python train.py --arch="coatnet" --dataset="patchworks of several textures" --norm_position="sandwich" --expert_mlp_ratio=0.5 --shampoo_beta=0.95 --one_sided=false
Rows from block 2, named by matrix and row number. Each number is 500 + 25 x the weight over its row's rms, rounded and kept within 0 to 999. All counts start at 0. Numbers have three digits each. After the name is the row's rms in percent of the matrix's.
# convs2: project pointwise conv (model.blocks.2.convs.2.weight, 128x512x1x1), inputs 171-227
convs2.19 106:535550470436538514538495471527509496409479512535531504454499505492480497518474476500494512500505486520519499503540476508482512500501501491471488485526502514508481487489497
convs2.20 088:495559456494536475505521503517494546542521499481519491481492485488516541498472502489494512533485507501497498527535491467510493524560533521479462538518513511487473478497454
convs2.21 107:497488465507488522497507515516512498442480536500495508502477498482528520477516553501483502479494477522502463484427527515525515508478479462519490486565529523516483507514493
convs2.22 097:513526470505564510492464511511511517498540494479501506492461458515510514473532439547494482484498516490496527539487525525528507494496493516489488523506498491520460474494554
convs2.23 102:548478444483503488492491498490500551481521511525534521497501532514516468537519574478502486489481488537500485471514483526518490512475519468491508517473492501513537504516488
convs2.24 099:486501477484473483481510502517521504492497456480522505491478471510501534512547510477488508537464507481536521509463523476508490451445495535528514482551513507519444491499476
convs2.25 091:526505461521479477513487487438504440495507461453443474508500499520517483501532536547485504493518461510509541502516532521513530511532507513486539470479495477506524501488483
convs2.26 097:499508448477546523494485468521529536509494494528533510518514466492514513515442520491482496506485455518487476486481449486526502554516463521476524516450495496445480513516489
convs2.27 095:431515522487494518523504481532506502491480510481500541497496481492502519510520471529512467523458518494503488501511498508472523513485523534490489445502538477467484522529502
convs2.28 099:547500541504502510498512466497506521547559542476471478539495523497489527492472474511466518535512509519489510451550517496488497566480493515519508535490509463532499470462528
convs2.29 108:470488496505485512504501502516482517523495554501493525489517498477505477484496498478495480462482455484530528514530511521524536482497532454493503503489535480463492508521517
convs2.30 102:513532474483541491503460482523524503474545474488500559462476493505528494534573498472494510536486554492509505471463522496502509520525508534504529493500512515511496498487546
convs2.31 100:497459466479515485519514498507488507502530459473487480549470527510494496488504493494524480516486525525489504446500467486495478474509487492527487506512515501506520466489477
convs2.32 102:485542528448459497485444477492498472523527504490544470534489515487510515479529488494480490530494475460491465492497500475495477499453516531518478438453547510533472525543483
convs2.33 102:531513495463460489501481503501515553531496526476523521476517490516559527474500513481481512446562494502488499514514491522488510492502514490513501536466536490454515473537494
convs2.34 101:507447498541448505471471495480523461503471450490535503518551475483557524523494469529518521485521449468486511481476515500456489467489494479482507463505503474486520517515500
convs2.35 096:471562470480522502510511504484466462528507499530487498514490442511514500526519480474484531481495506504472555516491505508505508498491474536496462521512500482476495501479526
convs2.36 101:455463500471445532445518521487463504522517497517505509482515533537472517488504498469472524474495524493486487486488501485503486475528506500491490495485495511526455544496540
convs2.37 094:512481486510503505481497511481517487486499525481466507464510464483493506512455523499463477486500479500508534497531531495519516480510471523513466559555478490509499490502481
convs2.38 100:521452539518507468520504529471510492530504475499509475482476499530477507482499510529491471573481490522473454492522442468492478466459494456466490519477492511483496523487486
convs2.39 098:533520520533484470488473503547509503479483515502490479492496531524509478481563587476450509504561484555454513529516493581526500481504469448521509503512518516482485515468544
convs2.40 099:521446481478546513502482527523472514519505512551463461540483492495493506493494531464465470444511529475533484488506491470486536499473480508482520484518521521471478460504533
convs2.41 097:476470503501529485481479493525506484565486521550457503527497546490500513456512508469464508501494511499507493504533478524489480479518485483518504511544566499525515516503491
convs2.42 099:526537478477508539488516481509480469524493509564476504475487501483516508478516488446509500495490508510496496515497466518504524489482546487499479478513468486522535499538510
convs2.43 097:498542541511510500547500513519526478533497510500517501507489522535542482527457503524519533469446523463496544500541484532502508486503496503538519470507521470525454452505500
convs2.44 096:489556545520489513523477497473507551494519511551539502524482495479508497517543546450508469563491570480527556468507495545494479462470462514494483502501550495489538470507538
convs2.45 098:494461459482559444514480496488475533481544498524476482500496472463519499517517494539468534515470502497471479518537482483519434484484468467489464467459533526544524471460486
convs2.46 103:506430454487450507517497516499503522467503488565491481489492514490515507489520458504472495555519475532472473511516458517498474491519483449481548499526542502522498492484510
convs2.47 097:459464512510506519542470538498494519529532516485461525490482484549501463522499523514517498467443489483472502501495470503480495464500487464479566532502524507486486516469492
convs2.48 095:541488522544456514505499503522509469506455507485524493507477504505467468480434489514507483494524499542486516487516520520496471501517462510454532498533527476504517483482530
convs2.49 106:465554500490484475507491457536489472461485486473516474496481524494517499503451496530479482513459526500533477472493498516457483515497515475474487498487521495505550521460486
convs2.50 101:529541474478476514475524524513510478494496503490497535525477535504513507503456534514521495476546500494517517506527465490520481492522475498524506542480484538471492505492457
convs2.51 086:474534509520481501502468506460499446509479494504550501500472484481460455472503462491531506554502466492496522504513525458470471478495516521537517474547498503486511487535509
convs2.52 105:470510473453475456510507473532488440530507536531537502499526489498536514499504505520499476529500547466514512497454532488516542486474503511495487518525544486464481513477510
convs2.53 096:478508547533542507470539522512487507472501516499511497507476498498474502490457501460459502480449546483522518513527519545523519544501494500516503494504530525500489498501525
convs2.54 099:546572484515417527500465506488507496513491506521518534497488512480491486521529503494476459567504547504486476538508542514499451526477492468554439521499494486501510472532459
convs2.55 110:510506497531540522471455497489493530528485484510465521509485435502549491497473507454503464499529518535525492454522549504489450534484490555515504477533496524471452506517480
convs2.56 102:516499489499466439450467503499507501485468525510525503482554476536500487473480511519509484450511525491497495488550480492515516541503473499481500491523526517495474514487531
convs2.57 103:542485493474553503492490464478442514483506484522527498447473507484530535498528493536478505555491486536495501553463473500460487499536486494486486489487470513508555461537473
convs2.58 102:481515481483512536463507526529499525532511493538461513491473502505497521485481521526512527524516453500496521468517478488513467495493549514506517520514465482493524480530465
convs2.59 098:521503532507487488523500495520488536505505497492556517495541512442473480460490499493508485477505526493508490475540473487514489499507469514486483487474428527483508495473523
convs2.60 102:468445506481488504499493531483500515508473517479501475508498499467469505514506482497552500514478514475516496526527460494510507528507525467502471471512453496490511510508526
convs2.61 102:560479515479501493526466497480495472459462522529508412498476466458530521499502474503462495486511487502483503481501460475531523483500509501525504524523495491524464521500483
convs2.62 099:471486538459465528507494510522530521478554481518494468497493469430520494496513484501511511485481492468515496518490474498496486501488484468515507500463492503497481485487504
convs2.63 084:487544512446591491495474542525522521485493461493481502502514446490471485482511518484506498467472501487465538505516493519546482441516529464504517468526492484480506498511495
convs2.64 097:496513486497567490492485522491497491528470491529534470511528529447518497481482533487505490456509488484488508461502467510496532484470534529533472485580482480479493481529462
convs2.65 106:545524504508501505548499523478488513478519521518497573448532561488496492500520495490477516489515470503530476539524485481515515518470487529539457548512490510475508494510477
convs2.66 099:525506481522485484471529495520494482523481520525461500466491435504527526496509495509478533487506484507487534538499510523517496484504517480514515492436491505476456549485505
convs2.67 097:499484557488493476495496513484470489502532550549507456500519508510510478498510499509535498490461495475515522468455530508516463475534469482515506475554498485506513486514471
convs2.68 107:511468503475479500463510473509507480495518521493479511526501503519473522499464528527441541523504481500497471490528465492516515480475533507470507496533470485496529493512536
convs2.69 094:486511490472527552487500519503483498480463467480502525522476505510524453498521451486459508514527527559548500485497510510457466477494490460500482489487525495478476483539505
convs2.70 105:468515466494500507539509506536502510538501480461481568516513504469512524473550523500514510536493510531504515534511486497517522470487500512542492530460539490476527470514481
convs2.71 105:547466489521544530449522487501515463452473538490497518492472498492482500496483515504508471447523479469531546491484492495448495543507455532490492514499510496504521488500497
convs2.72 104:507477490528552500502493494523533536516493514499465536431477557517499536515489503505502458447503530525519480495526441425452464492524507493497492501458502472489499505489446
convs2.73 101:511459561494486469485473476494521447494501449465525481531512515508493500511469479479526512564517523480458521511495524490534421499488474475522513526459497510492493515494490
convs2.74 106:510480483477520517488506499445510472494522530509520448509501537469500477499452520501480484498530498540533524486466484511496520508489490442504496520479538486486536500475503
convs2.75 107:493486462490503505481511491497502521485449488500557512523532550495513462503496514471504477518530484545507509519501507486516439520463526467512525486493548528508478490521497
convs2.76 105:526481516478512479513482551456513501542479503511510505495519454530456500486482518532514532500492503509520490500469544494524483525510473509470505535514496524502486523516518
convs2.77 106:505415461467472499523543552517465490533514511491452484529475461543549516510427535491493476484471477491521535480540503453505501469510523473520474499515522535520509447497493
convs2.78 082:500533545519547472502494480507498478490505473486482479515489490498482499526470492486518482495495487499452518486517448525521460492534519493499516522462524462514495459544526
convs2.79 096:511530513510501495506520515523507445498480471502577506489455460479515492493492543490504514454510499499506500481530487533507516486494516485551481544455563490512493473502487
convs2.80 100:462485532470431503485504473518533507463501504468518490540473525516511513500514492487499499536466490502514489535537510476493474483481530499474508524465499498471473521535523
convs2.81 105:485524467514538515524468474487499495486485518474480535530501477508504493474520506483512507429492503451524483507510482497501476470480497477511519479541514539486495500500486
convs2.82 093:469512534519482472490547514507480523491525491500544481502483534498530493492527497505558530520477552502510523504516470503521480497472455461469478473540492522513480452490533
convs2.83 096:532505490520418497463491489471518516528499514501497500459515504494500500506506496530497528497453488522490450507503509573526576504508499499496503475507466481502468494497509
convs2.84 099:510481485535391468498476524488496492519476544500511496508475505478537482513527513487511483595467522506503464470528508508529522489497480494518466536512482503516485459555516
convs2.85 103:504521486517498483493495508516508506502455489505521530486513467511490520481509566522519479488484507480495472518467501508493567517515538494529535496564542496487520463542513
convs2.86 099:464514495517451519490521482498519520508499468482504502519506510520490508516499475548536508604549512497519466488476480527478468493499479507473478470543484524488499484486503
convs2.87 104:526511485494523470442491522498471493497463590500446472532488514505503489483503521480485498481516533489481492480463540489501507490486519467504509509481491489489523516484483
convs2.88 096:441464493522465536514540517514518464550483552567473497539457497518562496472482551501471515520464552498449501477445516499491544528490485479502483513520490445511499512465521
convs2.89 102:551513457489514518492496522502526486566520548531507515496537499463493546494476519503498531485508557482520480504470517514501521484529496499492491514512501502475528515466484
convs2.90 094:477543511481486501530535529530511537451501503531488529465495484546494518475494501493499508514539501542494510488476534501513513501507510491509500508505481501505497489494511
convs2.91 098:486415521493506480485500508529503499535494451504488543507524504474471487517533480506462499541456530466510489478508537557495503477521578501466475502530514490494509501512500
convs2.92 102:546457496526512464484490452481511498482485514502478444502458549430518496517507495506497505504545505494490522492489522485498536480446479501423534480445516499519527493527437
convs2.93 104:446489536509512492482461489512506477477463497511508504506542529478491496499497530470500496530445480464519490493529510517529526479548526486496520511474446494507479490557498
convs2.94 097:496516474503463509509491451497482484546495515481495477521515522506498488490487489476477458531524508549516539458516483483516515510496509502475513493540454509496483474499486
convs2.95 108:519488516465510484484544491487483503511504522518505482528479520485512493506489442473476486533530492509475477524453516518492471527523549468502522487512542514478531499533520
convs2.96 091:470434480471478520559460446470489503502520511479531498503521467460501508457502489502499493542496492505509505522463555469472439515507479472458490493527516510496491508523512
convs2.97 104:462541494531478514529482459518510491512477496497544538482517520477503470503548467465513470517521512549509499536476494487530518513518547509427502470514474498484508503483512
convs2.98 111:500502505501547505507464494511520493502515498510497436469500464506525515483468524489479508518501498519454485491483498471508504497527470478511515514465540515518515483527507
convs2.99 106:514483419484522521503510484490495494463481450485523496520488491451521514531499513461481501546498483498495474548501574491467527526491470501512506517455431505510492473514471
convs2.100 088:473524496517551504490501462490478494510457465483513502481478510518498456505561480537517504442470484486471519497495471523486479488455509461490531466511512501459482477527441
convs2.101 102:463490481453447523533470468499496485531503512530460501525524498490484500492502494495495495461442423477517541473537517499536573542496492492452519509486507536481456519534508
convs2.102 089:514471477525550518541529483493509522482489484522507488490537517493495476507507565506512465580478504548492496525510496527545462459503500531526540507491533521480526471534471
convs2.103 097:510500503507466485509491499481508481487538506514526467492506510506513497459442546513528526529465527464480491476454463490489532484497473487527535463483507499515494487506469
convs2.104 103:513505528481496506520508513483506489486499432456540497504517500505473508538458518493535503544516511490498501480505456531492500463525487517510521483492450473523550503534546
convs2.105 094:520480497444551533469466509507490495517477454484445501469485448501492496524505535504472482422517495504489488488485510529477529537522511477476497534449463503522492508515480
convs2.106 087:479506528519473456486470505476497447497502512534500506534554531456509514514496487491493518468451513499560495516535531471493533517514477536547456511514512520533522507491539
convs2.107 106:476567496533548518499485533482496497499511547539487476500488526493509509524456483482484462509477503516478520496501459494463527491520496474535496502509484494500481477531478
convs2.108 105:442485504514469525510497491504513499461528497498530479500506536477501513489487540460530472500445490497498514512489496523522540559521513506489506525511550506522518514520498
convs2.109 103:523519553483528453492467520516471480489509447496512504506453513461476519491487488501483541518448499506493529509521450489530491536494493542484501492552514514509501493516574
convs2.110 103:522480462533470523480504512508507471477482518558494480517482487510475478493490559493490509488518537520501481487508490477479474462487524497511466516557454506526506506480540
convs2.111 094:429440526517495466481505548477469544510462485512449501522498525506534520481518506518473463480468509548507528481512468527461494488515451522447502535540489488486446493506483
convs2.112 106:482505495497505489522502474497529537494475473524516517524461517497525450480517447511471489479481470478478461514530463503458466516538463553474470487498519526555497485512513
convs2.113 102:489513496478439495495508544505483513506508516519512472525460488517537496474480538488483516544486522498525448467479491498468512504489503514497513536525499558518465505519498
convs2.114 092:464525512525486512449496485498484503521469529517511490498461481506488512526492462472475507518528523509474516518489472520499477497464486467522516498457478504487515496505493
convs2.115 101:500467524489521493544547490490511478466490501458504500487474498519484493496479467535481438452480500539518491511488532479469505507547508477470527480492501502486504530493493
convs2.116 107:482449475472519508502537516525475465491480514488495488478496519497530508487516467519505476476535507511494525498472530476448531466504480461499488492475478483522468493489497
convs2.117 104:471467525475523481513537484518466483525486538487500452516491514551530493547493466511503449508439484482484512516496496469520441524553497473514507527462468487485479473504465
convs2.118 111:510476520532524505504507542555459549516496510524524517470481495539506479536543526514557473554483517507520492486484529500476455473505513482487513502500502506510470529509523
convs2.119 101:503537469519548473507483522494516490477482491497492477521492498521483531465516499502489559497503493537491498505477535505462474486458537511505517494537529485473506496506462
convs2.120 101:529559477515500479496474532539509544556484504528488492477490495472501508494456474496524513510504504520507506501491456480503548538514553524502483503534486521489508486492466
convs2.121 097:461470525511487495530534540491466550496520455459490479479537514490547498501520536470519506502496529479490508496450458498467504471535478517505501555502508515531488496510525